A small contrastive image-text model, trained from scratch: text encoder width 192.
Rows from block 5 of the image encoder of a small contrastive image-text model, named by matrix and row number. Rows with one number belong to one neuron. Each number is 500 + 25 x the weight over its row's rms, rounded and kept within 0 to 999. All counts start at 0. Numbers have three digits each. After the name is the row's rms in percent of the matrix's.
After each neuron's rows are labels from the 100 images, of 14848, where the neuron reaches its highest value: "peak at" is the part of the image that holds the peak. Only what is clearly more common there than usual is listed. The data: rosettes with rotational symmetry.
# fc1: MLP up (encoder.blocks.5.mlp.fc1.weight, 384x96), inputs 0-95
# fc2: MLP down (encoder.blocks.5.mlp.fc2.weight, 96x384, transposed), outputs 0-95

fc1.251 074:509499451511442485507456486499504510510485501463482476499491506519470532455458496492523484483513470461480508485510477447499487469540503489491496483493522490532483495516475514498526501484443495518487466535507493453554483521485499547506454514509457490484472510451494490484455497529458494504
fc2.251 067:497487509477499554449506558475540502503483562523504514525505458529524471476508508511501460499502507534522461563480544474524519507483524514469516485476481510526479483489503512525456480527505540511523508463489525501471467547505525484504519506512506528510490513522463506522504478516468518494
peak at: bottom right; bottom centre

fc1.186 087:473474490498491515482558521506479506487527455482514468480480496533488518492531468512479502467506451470513517478517508513474475475486564506521485484494486450509519460501505511482450479554475499504529491523495475444463460486510494484487517481513447488484492493498475514480463468518546499495
fc2.186 091:456486511519488506486518497502468527533575490461504525492548501531516483487488495496526475474472506546484470477521534463489515524511548555534520476481474512519505532491492477496544476516520499486490513498524523525511539495471521467496443467520512517481508535522495516496494499524514457474
peak at: middle left; bottom left

fc1.322 109:477515507530501510533466504508472491513527486487512526498519512504501498489500487516488519495525495504495469501496341492501489513472488495536454453477505476524492480484517516501493498500520514519490478486517488471495511495510512503473507505532482538485510467520542510526486479521493518464
fc2.322 107:493441492458495490481477525501473488496470499504465535458481514496480526492504508512481530508520467520437473489494560543511513491459473531498492539493537468488481495516497499456526522495484456499484485501483525498534545475497524491505464500484503513509472507526532560508473516483492454517
peak at: top right

fc1.277 098:547468497559533513528515537534466527490468471534490467499484495514458493472496481517539508501510478483494499560482473459487508501497488456485487496470538476508488517484507501457518513496467527500501460461500462514460501499502479526459471526495492493530512504495502453504445512514516466506
fc2.277 103:502532505535523533504509520515502495477523514477487471499493498491452514510480507516478471492462528498485497508452516476450524503480483469526534443499547483480520491503523528467484480541501491535479475561534547449479503484509519485475460497517497510549458507481479486476464508513512487522
peak at: bottom left

fc1.204 097:435507490443531478499480481479500489494492524422500463520491462524503484474519495530520499452488539488479519501481474475478474475487512524512554484494490484498518477526489480524536494504553514446524512519498546528497480473514479531487495550494489508460490497495500516502499484496537504491
fc2.204 096:485522520486509553506504454509500464483495533513509486483511477495499515461492527456502538477503481477532542512492472505496501508472528520522503518481476478533477511540481528421473489537468505520521487547487474545480450495499497524466472524482513516466482521464503459530511484512527499511
peak at: middle right

fc1.12 108:548498481532458523493530503529477472477467527531475504502525514472486509491547488488470448491519488497498501503475513473469531524521479512521512472494466486475509533458488502463491522527519491509507525524522493436517484508481562431474487498522507531486515491498512500550494462496513466493
fc2.12 106:506485518491492483507492461508516496483481476481475533462487524513529486511523495443488507477511486570498499456459514518529481469476446485511516533499483498512508496497486529492495507507546500481500501437481482476499499536510488498523473492477495461469581474515521471515546495504467520470
peak at: bottom centre

fc1.168 099:461522507516481510497475550520525477481540460472486494532489499527548559522501506461534469471512520498520496506509501458456499518504514456499517521484475479532476479493512472473504482506501529497459484481501469474535465513503516463517516534516475523485530474529500464475468509530449524498
fc2.168 093:513485480464504517561461486483494510495482508455524502500480544542544506500481566489501461542509500497509522509532499481529504498464462485497500478515491502532495510531523519519543531501540548547486490538472506509493508509470524509482501536523505523524485523502466490457478486556489504514
peak at: bottom right; middle right

fc1.143 116:498460488494507466486501474516478487529532526490493506507473517449517489489490512496489455519533461497492537479516491500523497516533502478549495495521484536504526511525515537516500540514507524513575490597538526498525524469530488492472485520499512526494483487530484524510519525466516496475
fc2.143 114:525474480487518510481502507512514497553486517490513514508540498490462517522514547479551478580482485486509518525423529516501505542503517476483501486502531503523489499453523496547497479510491518480541507435452501481489508511509522518444484497510483473515486511481502501498488490508491469495
peak at: top right

fc1.243 103:446552479484506486515487478542484521525502460532491536494470509514442505483502497509492480526506444526507536522498463518494495473498475473484522496524516498512490559502488507528464486524499471444542487492533483480529500465505507499524505526480533530481507540513497553515495491494481456495
fc2.243 096:514483523488502504469504489487501503527514539501479475513487478545463522492541493531509524473468458528495523519521512527532482472542512477474528497502448498483534493455542488527449493511493516507495502486502508461517524489482460490447473521493493518521545444524459485481479492498452530502
peak at: middle right

fc1.7 121:472487491508530496482485488501436497497513472457452480548483522483496511570487535488497506500485516494528479468517499499486511525526491520493507492434523534514488488511492516532504502510486521517534443486518509487478489522481474525444513509497467466491506540498536499450509492453518487535
fc2.7 110:500489497489452491509497492508520484485510516436473505517488478495464512517506492535486492418515522522484510475545491484511470504477532522483497475494493494484492525519511440506484501520513517535520533554525508471478501512504514484496511461483507466509542494434499512531474478477470552467
peak at: middle left

fc1.209 109:501519478543479513495478478519535500505509553484515502523486508515484535529514516526499481511517480474482540543518526485488478487490504472493466499534523497552518470502558501544495467533494516488535486467514534504559461501515506533478481479484453501471498505549487490478525523543474466490
fc2.209 107:491511516493526486488510465502485525516505456477527509533513501469488466494501539528486468454481479510502508542475512521501562509484486473480542447514500509496539481531477542545529519476485531557507481485453474499520520486539492505541488520503541497507524512546536484505487480490482511505
peak at: bottom right; top right

fc1.178 084:459506460500506511487557502517515483484493476546505516462472515478477550476521510484485510516495535499517529488501496493496519523480426505511458505474468482505516521493520509481468525485499502486546485473560525453498454507499447497476499487515518504470530487460526510520506452492531510494
fc2.178 092:506509452506493508530486510513513495533495477482503464514478495490467473534491499524504476445455530477502523503549501484429521490473451537525531531506496453551485517491476531497506524496510506517489468480482485522441479501496477500526496491487554449507481505486499481542486495492508478494
peak at: top left

fc1.84 099:528469453519499484529480495494533504497470553468501482494523490516480556476516517476473531492491490461464513476488516509493486492496490468496463494474476529513490479472533473474516485514470518487545443492474487461496495479471459538518502510540496520459525499468504546504454507478520465521
fc2.84 110:484461513519555537504497488517535500485501539465485535525457486538474448539477490508504494502533484502457511463463513501464483494498496519500549488521461487450504530504543495515525479513504483500511511514534480498517521491496493497546532473499514466540472459502527547510506474495493471517
peak at: bottom left

fc1.19 113:516512484493496536524520506499524498525542474513513511528656514505495504489507472513508519534565474501512506487495454519494488499499503529488518458476475538526502481497517518495488476521486515504519501468510492502520499511511503504471520513494474500507519507483540500495508484478492494506
fc2.19 103:478517491522520498557480508491535484504515520501477494503458493506472493489480437479516500516556510466473524482539505533513489498540505535503512479447539527504480471505498503493487477508510481501482524488508519479498465471474444489496484486537548472467498518524486509495537530472448493554
peak at: middle right

fc1.62 084:468489503483496500472534465476502498471509507461468513498472510474511474468530478474470513491491519488473472492497481514497511466507460566484453542502521534501487515513526467503511481473501458493532494499511561456496490474513515498455516503526478514480447452486521498491467481556486503524
fc2.62 080:481515514536490465485505457501477465521502457546475523522535482464451514486488540451555507459458494518535517461488517498509496503485574507522549470474525552496474499502478492457539482507509517497485490530502489499488497492507481497479489519505503488484487515488463507522506466491518485500
peak at: middle right

fc1.10 110:496487484492533520471463476456545505486500488455469482490502502487489546510487531516532482460507475499482492493466483509508501497502549462482515459524521522466492485534480480534489514508512502500516470508492501389487523493501459512504479515507495489467484463470525538543514515489492509488
fc2.10 115:525491499507491501484472501534549498460507504482475469503501464491472495540510519482499494489496543510501491496481524507512478520518535497493449450501518493458515449463517544511559490467513464521453481492514488489494516513508549466496520456492468493528480482508469506539477447494498460516
peak at: bottom left; bottom centre

fc1.172 089:496518479486510485519480510511485461506484496490502525563509466447504525473481504491547457470495509504480509462477440486529524483516516490512490435523523503482532529497513489505497482495512524484493438494479478475510490498476479475487475503448503529492508494476498528477489516584488469500
fc2.172 086:482488486483467534499495470478489512494486494480514479512497471489518461486546521484539524488510480480499497470476480485510466521531475528490508511459501507474488456548497537479487495465491512448515511513516515526491465533498525439493514489521471475488512499531458555553513494564475526486
peak at: top centre

fc1.195 102:481494516488493526501513506514499538516541537477498430538524508502474462469475497472474500474489504491489456488527500492505506523477496547463537444519528485505506509527537490519482535505485484490538479557478526474526466478460515445489491489518506529502483474500506461501528515510490458491
fc2.195 105:487548515557505453494490460506530458506503520506487463506500495500487499493488463480477535481481507485488490485526519476493480527479470487526485443451511545482514533490496488464445503506499476498506479481505510496528524509492467490500505508510448536529531516488535479519465474500568467472
peak at: bottom right

fc1.123 102:474465492493503514519455505569515501544508440527486518537518479509479462524502522516518523449488528512509463531539471489500527537488505500523488450469523487515497480445473515506527500485487484482500430528518521505487515526480497496480485467524509508474482468486491465503529496508500516486
fc2.123 096:472486479511529510521536451527469498520487493508486484477495500502476553460474494534515524499460537500488426464486512482493487515496541486497504520489500516550445520497472494455491523447499526503490505469475491489470495492517462469481507457519523481514526523492498476519486502504553534503
peak at: bottom left; top left

fc1.130 104:531541495506492526499503484498529511535522519502538463488510498573472467503495496468520486507488492495477525483480499480560542485479526520532501493494479538531453539529466514522459487489501495530528508455484498478485454503510497509493498525475489504509483416494492478491516502538487508473
fc2.130 110:515501492527464506521503461492533522477516526522492476484538462473458514550511487491484503511541496484525507533473536494479518512513467466486489487462488491511480506469521518495492520491501472488508509456523529510522478549414505488465462497486484489470481528499497462485462514533457491536
peak at: middle left

fc1.82 094:520473492518491477517511486509558524500520515521486480529510478514462517478536505504524506503518516540497517539497475476544510492541521486483537508505532515456486538505511465485470475564503506528456495550533488507478527501494501473514488508517458502510473509468503510496496492536517447571
fc2.82 091:495504486467497548533525466512491502505575443492511509491460575463504479488463485536480465530502537515490525471509501497540518504475472494513468503497478525428517463505502521488489492517494485486513502513536542501505519518480491471517485505496515517519498509523488497444497498479518476501
peak at: middle left

fc1.111 090:502447491475481498476512547506544499500487483470472505490488497504500468493550413494505496473473547478548512492527507519504520508509451515528514498476513509510492467471464495478461480447492515486473458491477497501517503506488480518490496500524514464485539537496476519514483495545473483539
fc2.111 090:471519519496476496490526497453541473545473521520540464461511481453497468466533518494528531498537489477501489475468515499510536485491530480507449493508551498524528505534517491498547531465513527465492525462492493523481494488466472478499533494519482479531522500504484492486496454477482486535
peak at: middle right

fc1.162 093:454517486466510546508505470498504487507527533469499491471524526505495488479528491526465471487490506505518517500533510460508474515517511515450508473509553519479548477526511458543537495531485509513511507500473463531551485500497496527481555480489504457492516521535486454518504544538478499512
fc2.162 110:532504518547521557515519454492502446496510501519494470500519531468517508506472481529487504450527469483493499493503533521469482469520516505543545479505514494469557511502538488517498525529516486510500486558536515528493532489493505521496517497519478479542500552548500507478492465507470505495
peak at: bottom right; top right

fc1.316 139:490521519510500546518494535498476492495538468498474440520512497524521477519524500482514478524497538539503510515468482412470523515496493553500513491504491563508473509476491519525490461515516492529542475482472473495542491524496482519504516491499434521510479511512503481510474510480515535492
fc2.316 138:512504483510507519540531512478505522496516535523477494488545495522508440518509478496473476504512515474503503491551474443481497499473495504501524503474472470513500465495476492474602511506491518527484518530499557465501496523490492482512469479486490532467520476549491487526507521499522535476
peak at: bottom right

fc1.306 101:493537488477478484471459535513529495497532503488547511479480522513473513507535472509527536535483489503477501487525506498513454529466539512537494485519458518496466518512516525533521530497501503509510487489481501552549527487493467507566480532525490514501528488552522448488502490475495542499
fc2.306 106:505487468463532488500516478506512502521518449494526491473492471493485430528450503463529485514512491510474497498483469483503534501477516464507479546490546491460524483485519527469531520509500541454527526487499504486533477523500521473519454527442510482526506509530529487504524523497488533477
peak at: bottom right

fc1.151 101:448493474449508501494463516491513508463490488544477496492495503478466506468564488515553480457498469460514500540481500492489475526512484516519504499506534491473441462533461508531520484506493518518487516512525502477534499497458503511513474469489504555473519495516473467497482511497553507486
fc2.151 095:509527487543497502501498507522505514517520519505505527531451480514478514434456516495480463483536471493459552489470496493509515496467456501485468527526498474497521543474497513506513505548557496541498510499506510478517464513502513504501526450512488494485451461528499485538524457511519498472
peak at: bottom centre

fc1.102 107:495467497514503499510482518507506532470492497502453491530589498481495507547513484514495488515529522511476527503510503538486512520504465451514465483493457461510478467526513514468499552508478478469491521483500489511504534463487465474486470530482483505429503514471493514478505515549524512480
fc2.102 105:542487480501539507468487484472479488508479517530471495547501481479505482464550482478496537512500470494498514511482515504507462524497495535501533485514496509477473522541487488481518544487494483509469469450489499524494477511468509474503505529537518489480452429537537507513544539461524495534
peak at: top left

fc1.67 088:525490470488489464506479497487479495482521486438504497493481429468480504471552483454512488490468469514489533541488548531501490517488452489464454480538483457494509527497545479511513474525485518492504486526506548493506507509506494481486484494507515492541500494490507506477473476562481491478
fc2.67 094:473455463519473481511511516519537505490500508485514503490512511510522524481465441460485510529498516474489480468501502505476482556512487464517488502499543528488498468521528556526543456505498462486466519494478431483515480527497474485476532471482557491521489522513495482488495483504479502539
peak at: middle left

fc1.6 092:501462487434508490468541508478515531507539488522510467490512547522481463517490531522532501469508509504504485490490533430541519516492470486553469474506515516495467528528517530518501510470496481519462458502493481495494487515479481515456492498508482549541494462468514505519505482517503526523
fc2.6 093:490486466480480463507493493460527533529480511518489491499526534515505463544478496557495514450474529501501492524478512494495515465499493537499493505499463522536471460446514488470550509478495484513527458465494527481532504522505497482488521488486500510489505471433558469499477509495496485538
peak at: middle left

fc1.299 105:524507468500524501516507540517457472531464513519477465492524477505513509546531528480517465499510536508520473534526495480509432475496499536518530474477517482492503499499531512545510517509510482481547524462519508471517444484540532529532500504493539502484526458539525504528481493481502503522
fc2.299 117:471492529493510468489528455473482530430507466502504508472520503527498519493511476501445479508515457484497456517500503526534463487439488502479513473475511517494540532503505481462492522488516524481464478508487536487474543476491533503513481508512542514489482485514478472463444526531499498505
peak at: bottom centre

fc1.167 092:446475466522522509504500501495486529493508522419506524523483504498498500480495465511492501478483532507525465515475486545487504497487497475506540501533512480584485509514485434533515524484535536488496509513541452499480512481515534516471501531463533500505515484496493518474505468505516492470
fc2.167 092:532539463519502556514523474487539516474487504451506489492476484489513492518478466502486511508498485469514499484505512508489468517426525532506470544507541473476466505473516536487527508517498477489494459530476540548516496524496481503518476467436495522504490508506491462476486484522466479471
peak at: top right

fc1.244 093:493490494530470511533472539523465451555525458546499490518517524534514473490478442521477512472514484524524494504516511527537471474504510523522487488520535460490495487517500492505529502561500508496533517498509516477528453478552480522535505528514476466525505476491480513468497523494499535498
fc2.244 106:487511531474529506515495496512488488488517477470520501474533481484484540501430485433463500503495465477530489536530493493511484480505526518517504474497538530479527545512539443520503495528522505467489499474535486508521486477516546525466529509513479481469517469477517458493459516526522511519
peak at: bottom right

fc1.378 068:564502483518530522487514517561459478517504468454483510483523513525492530481524533493493480482528559455475517434494471547514496516494486523495491485528544459498513481476486470532529525465492497493480498485492514455498471513498509508473495504525513544507471484512517501503520469528493503519
fc2.378 073:517486475537500545494487466507472506492462497470504473499514497496512475515501480462537436509526514502493480491504487477472499497529472521497526430535491514488511522459482505507448489495541568518533478499505490503520507505487537494496506506520518468499511508519459473555526476463487462532
peak at: middle left

fc1.177 100:479530475491525441470512497479517492526472489539482492442515515495490513489479520522500443507478526467510537482433495505517483470480502467478526469513517514516504536516538531551536521530531498528508489479477476492523495516504489519481496492481523513521474476512481483468502524535475518442
fc2.177 104:487494516512502512507510536468515517495512535496504458500498449536497521465491529493510487524478488507518538493447482441505482500533495498503514467466482503499474493522532500523486507490482512491479489490498477550467448518489473482513491492504439501453477498518510470524530438457546468535
peak at: middle right

fc1.320 114:515472518510501522503512512485499482499503501519518489485521489517483491501481512483504491438518526510519537516489523469522484514503494500493511465482489566500504493515566476501484498463511489525504445550472504540476552495506507506501532546453506532468496445505518439526470503458503523475
fc2.320 126:453509527550526556485494523457495504530502497500555513539487504502525504492499487481512503534529482477502547535445491522523528521526501494452512487504536480481513538492451490509539491519510489517450498451508543523478471497465489510474498504527474536501515527460492517486510491507488489500
peak at: bottom left

fc1.226 089:478481545540511526480527520558480499511509493471509519493462510486463469513528514507494531529473524476509509503546499508493533531462518489472511485499477541505474508532486509529504475508467467501473477518495474532461486499502547479500463515496492455571568499499486483492497521503506465480
fc2.226 085:530506484524504485530531563495498486521493461479493512499470451513482529497488476561458503499500527470471520554458450471491510549466514515486492497538470545531509515509532499490517506454489505502524511522502531514526485502518509471487470506456507481479493480498495471478487507469471488463
peak at: bottom left

fc1.373 085:511530516507482494455450528501464475520522456475537480517494499531538551496501462510479506466507460496481503479473487557532490503529463497547458495501479498498520465541503485522521478521511478505497473476529473492533482504519509507485492533546461508490510480489496539521523503520523474546
fc2.373 081:485525489528515519525512546509481469495536477493491481483521481512514497517492491464425502528479525457521454504505482551503524518535510506483526506527521526466505539506519456505513507500512493463440534505548461480545512482469502514464510518482515477508510510523518531506463490542504493519
peak at: bottom right

fc1.70 079:527461493498513521504525535500482516529513518533511498470484540488501501486506478505486505506464461494459514498501511507523496508487511480451490490490496477529492498456511473529532504494499522484503462458573498482508545464488490444467527530456537462483545494456504494506506479566500494488
fc2.70 077:515477487527512477521522503520472523510531504478456510485495451454495471505424508497490513458522493508495488504491455479500519501499548444500463478504495516495466513461494512464429506465476430516500497515500464485483512516477457514514504488468491504523496476478500490486509480489512474523
peak at: middle left

fc1.119 105:524511500450504519456498543527475526462519460534478483495518538529510450510552497489526504482514490538479439494496495489509533503443503463513542496505470537476491511525492507539495532478475511500509452453517490485472492475498502510492477494501519525509502497513503502511500473471504555466
fc2.119 100:490504512457491475498494521489514463517469450475502497462512529549517457508454544496460534491495491530567512489449490484492489470504518512503472495501522466524494502494495519513528504463471505474542512482498521504527506508484513459535556485485520468462506502530483484504473483505481550522
peak at: middle left; top left

fc1.146 077:463515499501463491481471509549513505480520522495512492500482476513474462552560446498474505519500529498495497497499476476497499482512497553517512488471458490452520482490553482474518483491499494485544462532522493452478530500497506457420526539496516494489502490505513497526499494506513498525
fc2.146 080:496496498494500503518509497512487429511521502498485523493563508526486503468542528447476485467468539520506501514501548527449525463519506486525486500501527516519548462490484484501490479503498464517432522492501544476500480504505507504503468512528529511487480492547532501495508463533510458510
peak at: top left

fc1.231 087:477524515455480522529519521502468467482521508525512474496480503518499473500494462470462500520504450457471544515502486455490487507519474455491480473496509535506489431500520527499498516513508508523528461544465488512490485489495463437501481522491503511480524433471529488505517485526509506484
fc2.231 082:521483508490517471487501469548521484470513491489483525526502542462489443498507498547465551487477472478497519514536491468503480498481520501502504500528522448475486513467504472529500507495539522530463483439480549528500488521530476531462473505507489495484493518507516477446513466527518490481
peak at: top right

fc1.114 101:518486488536477527476510481525493514499478460467511499479501517474461509496490471521464460471488508486469486497516487490521512505507428523506469506467504486545535488524492489502445502452467448477498493502536497488505501528511447472468474504555480524508467540486490512526522468529495471490
fc2.114 101:452480481467490491509499508472517502512490455508537491489505471447529520527495477480508480511452477510524507471525533532460503540498541522480479518512490527480502519502485557512495492444520480489533516480468500486500474499444511477480556496511493489544545530486467467518501490474499524494
peak at: middle left

fc1.89 097:458486484501537467479520540495514496517515500496464469480494499533473573536483537501498544434475529469516520504504494489482492487474533480514453513474524470501498518519544502516458468530493493492522519550516488468515500490470502489451496516498507537505481501512476483526529509517454511494
fc2.89 101:490463536513483476531504518505515524506541493505536474519496472487506465470505514514532505532525551472512478514464499467482499499510508478543473556493514504465473489454507479515514495467489577487509465488523490474497521501501509502491507515521516550563498473500497540499485469470480454489
peak at: top right

fc1.203 082:509517468515494486466476541485502521502480507494502508538484487482525547522516467524479508537520496517486444484511500489536529558491520539476490506529492565508495506532526565511513489538509472546509541490538501500478477532513459489510517482518504480560534507500496465518516507501506509505
fc2.203 072:486479485475490478497496514487469536495510534476482500503518538473478448483514497507485500504499483470491509474523526468488505574534505453503497531517462506546484432502475499525506494530509516484487516531449519490502500462506481505511522477454485495471536469495488527452521498495475559512
peak at: top centre

fc1.260 121:501506477508474518514523509497506492460504485486511482491363483486517484463482472530497509497422546515514482488504470486489504503496504492518472536478519503458481533512511479486525524496529500485496483502505491496531480512509505494481504535513493548484504503525520508543493519484473517481
fc2.260 118:519507474525519502522457497503474529476537517544466507507472468501548550491514518472501463510483493495513519522465507487451473453521507506470493549485520496503458475495498524536535488475508482522531511477519523517525485461514513525488535528566510504473521456518487509488537490464503490502
peak at: top right

fc1.95 102:546481503508488454499491549477478472539491504512444529507516509471492553481525476466488479491491497509467494516468506435493533523501473483451521511500430516491483486523491531517521530517477509518518497533544461490500500497507484505483476476537501504507470522500525472498507491499458526459
fc2.95 096:520485531484492466495490468496485519491498469538495512474514505522512457489478493487474478514493491534509478478504522513505503471504486468485470490491526528570438467538475515505471522511509516493493558494499481441479506512519474491521462460496481445429492506490490510521512463512484513466
peak at: top centre

fc1.309 098:553518494562501502476504506501504454462495497523478498503500481485535496478474493503451515523521518461499520530506470497509501518493503498537492525478459452535476514495538485507540531531507521496484509500528496495551482540498466516503507564532523483419521474525499483522513497493504493502
fc2.309 097:533462462502468479485517502501445487486528526524500556546472502468500481521455490526526465517520484523500475510526486470502505474485477488474494511476478486542522493482484510501463502489542516507456486447508444521497482466507472499475509562471493496521519513524502476493465481491493535517
peak at: top right

fc1.18 091:522518480494506525536513503485478482484490495492473490463482522511455485507542472501511495495515487469531523522538508451464481560516519506445505521554510490484487494538496492518497513517489501553501504468529487525488507473505442482488457507466519509556498531500523454487551502518503484479
fc2.18 107:505513493457479514504497490497490474519487496466529510542508466497525540531494526562501494517460451492481510473494519507535501517489493498539520501554492535454436460504517492483506477532499507516493489560507546493484482498465513499501536513447500491515514504527512505504470494552460500499
peak at: top centre

fc1.4 091:429503479513504506478493510512483519527476507433468484511496518509456513478549509522511497492484563491530537481512542509484442503494548460474483503491500515539454520495524505481477529537508491496481519509500483518531532540512485486527481490520506484475464493532503480472505489474470487483
fc2.4 098:505525518473480493468502517555483506489546432474519518503486478543519495487535505493510490473467502489555452531512490518490459495518513527485493500514529497501518498513515504507525488523518504460518495530511520532508481515544462528520520471510549465544444537486504467514462509498530496500
peak at: middle right

fc1.211 108:480495472501499504505501586545521503476510494444512476477497509538479515502513500494478487501508509566502497542430504467470540506535493529450507491476482491510492463531541489494482502475504520504523489525506507521504499528531514486490481513489480485509445545525478509517500505520505495545
fc2.211 115:556510510480488515501502516518496494489486473531455505508531460486521522544444459468508514528495474474499535516508499510487501525497488516526519466516481511524491547485468499484531444464479503463451480505468495529492464501485506535462525547501505509486478520515514458469468538499526511524
peak at: top right

fc1.363 079:485535488479480477519479537455477475493499477488479485501516507517544487418449488492494485542482514492541479508439513503499551502461528497495484481530533477514503520468522528512531516528460484515506490536530508497495545528484520500510457491473474481507494483512530506476507491531492513468
fc2.363 086:519511536495506495527521516489522499537510488548469493503521539466519498489491508496477515537482466482539490483465487501467493495480470513523518484454468529546482547510488494464459491488482523441479484499510424510507466533505514487522492490482441529465496516507524504485547497515499489523
peak at: top right

fc1.78 094:513503483506507466469442558468509525508527490471521528527510523530518515484539441525516498521523527517515523500473482503464452461468498520498502500498516498451487478463498499499477483460460523565485447511513496498495485511491515512490517518513489510459483494491526479513506525514547535509
fc2.78 096:488478514481501494482517523459502491475488497488480464514466481484537469500501482542485547479493520495477501520487522502486506491490496473535485510551475489474521495488522496461476488465525489428494534537494526541571499477509516464488489454447523515520537501500492540493481513492474498459
peak at: bottom right; middle right

fc1.88 095:500539460491497488505505483459486529469478473464473530521486492490519481513516529520524480588468484491529494499445524518510530527494484536525518471510473499480510535496487528502478515519487490510544465486521518471495525524467540482527467532490530489477454521510502519462502489528528498481
fc2.88 100:463480478481522502530512529481485539522494476508514491522504512535513502501548483474508441482461476505494497478477525502448503469480447546545504535480466515505466529504493479463517516479507553449506446488521510489492472535472485500480502533510502479494517481538477493466495492486513474493
peak at: top centre

fc1.141 073:450460471513493561489495540533468518490494490508509512485492494514444544496484532470495515464483497514508503496456518522497496493509481504470509502516494518522484516535516512459465514496483497478507470508546481486499504481525468522493456531541470521494431465480499470497472514466449516476
fc2.141 071:490550500503487455455478510493510486474485479503480486522518490488525525514484511515498469522473541484445498530492493519522475468522491530486493552541535513437482491451487493532524535464497528494481510493496525531522458469525482527483470504561477490513487506550530512489483491507501516499
peak at: bottom left

fc1.383 102:491516500491513497488501514521468466513523515547464489558504497506489469498496493533476466515515498520494490501496474492454520516514510466547485480484451525521524512522532483504502512509474481593533518541483564554511484509496503524499454525485445502496514475474515506495516498494495503496
fc2.383 092:551498469553471514471515481515511467503512504489450516503515485482463470506509501512509520465553524506521510511479484561524484514468527464502506532507505485540483493511502542534501484536518541485516520429458525506507518487478492488474472491497470517479482488507480520554494453500512494505
peak at: top right

fc1.227 098:556549465467503496518527518500477520488511475474524510512498481522498483490485544495470491435504513489537486545476531457519522501524478520489510501478519527474490501493512449489481519511458460534535484475545553506541485518513503503526492506519500514487493554458504497516510523486491537494
fc2.227 095:518484464489507499489486508447520508489479506512494509466539508512553501504517505548491513470490505509521571466577481522499504532484515489533477477526464508530471525543540514510488532470499502475531526516484515482512506505483531500477496511506463504519517485475517501531505487457486434493
peak at: bottom right; top right

fc1.221 091:421479522509511521500502508488526502562502497496496467488508516495485494533511490536526493489511552496533508481503504536522495442474568494496496501489494514493493526463493497485454466497552508483490476506551511495536508533502512495489495542484521558526531529472507523508499499493504463525
fc2.221 098:495473549526494504545493508492458508460513497535508498493506512471518471479523538524546516509533528537542462479478462492539475505507522514463467522444522524471510517547497533483483537500492505443505501502481493523504532493505472508490510512486469512506499489502537485512502457553507480527
peak at: middle right; centre

fc1.14 094:481507500525527453520491558473497513495501528504478482497525495492510549524518527534501478522552512482461494508509489513502495483492437563522467480505476518451506458491484514515500527511499494550511491488475473460480466501508448521534542515500512503466520487523526492493516507470515478537
fc2.14 092:496504515526477497528497495524430536507547543523530512519499526508456484529520519524450481513504507489479473533510491486493540447491461496495532502512482513517499488481498502505540492483485525503488491510505541495543499499532537501533520532446471454529455531546513499485474512515493507522
peak at: middle left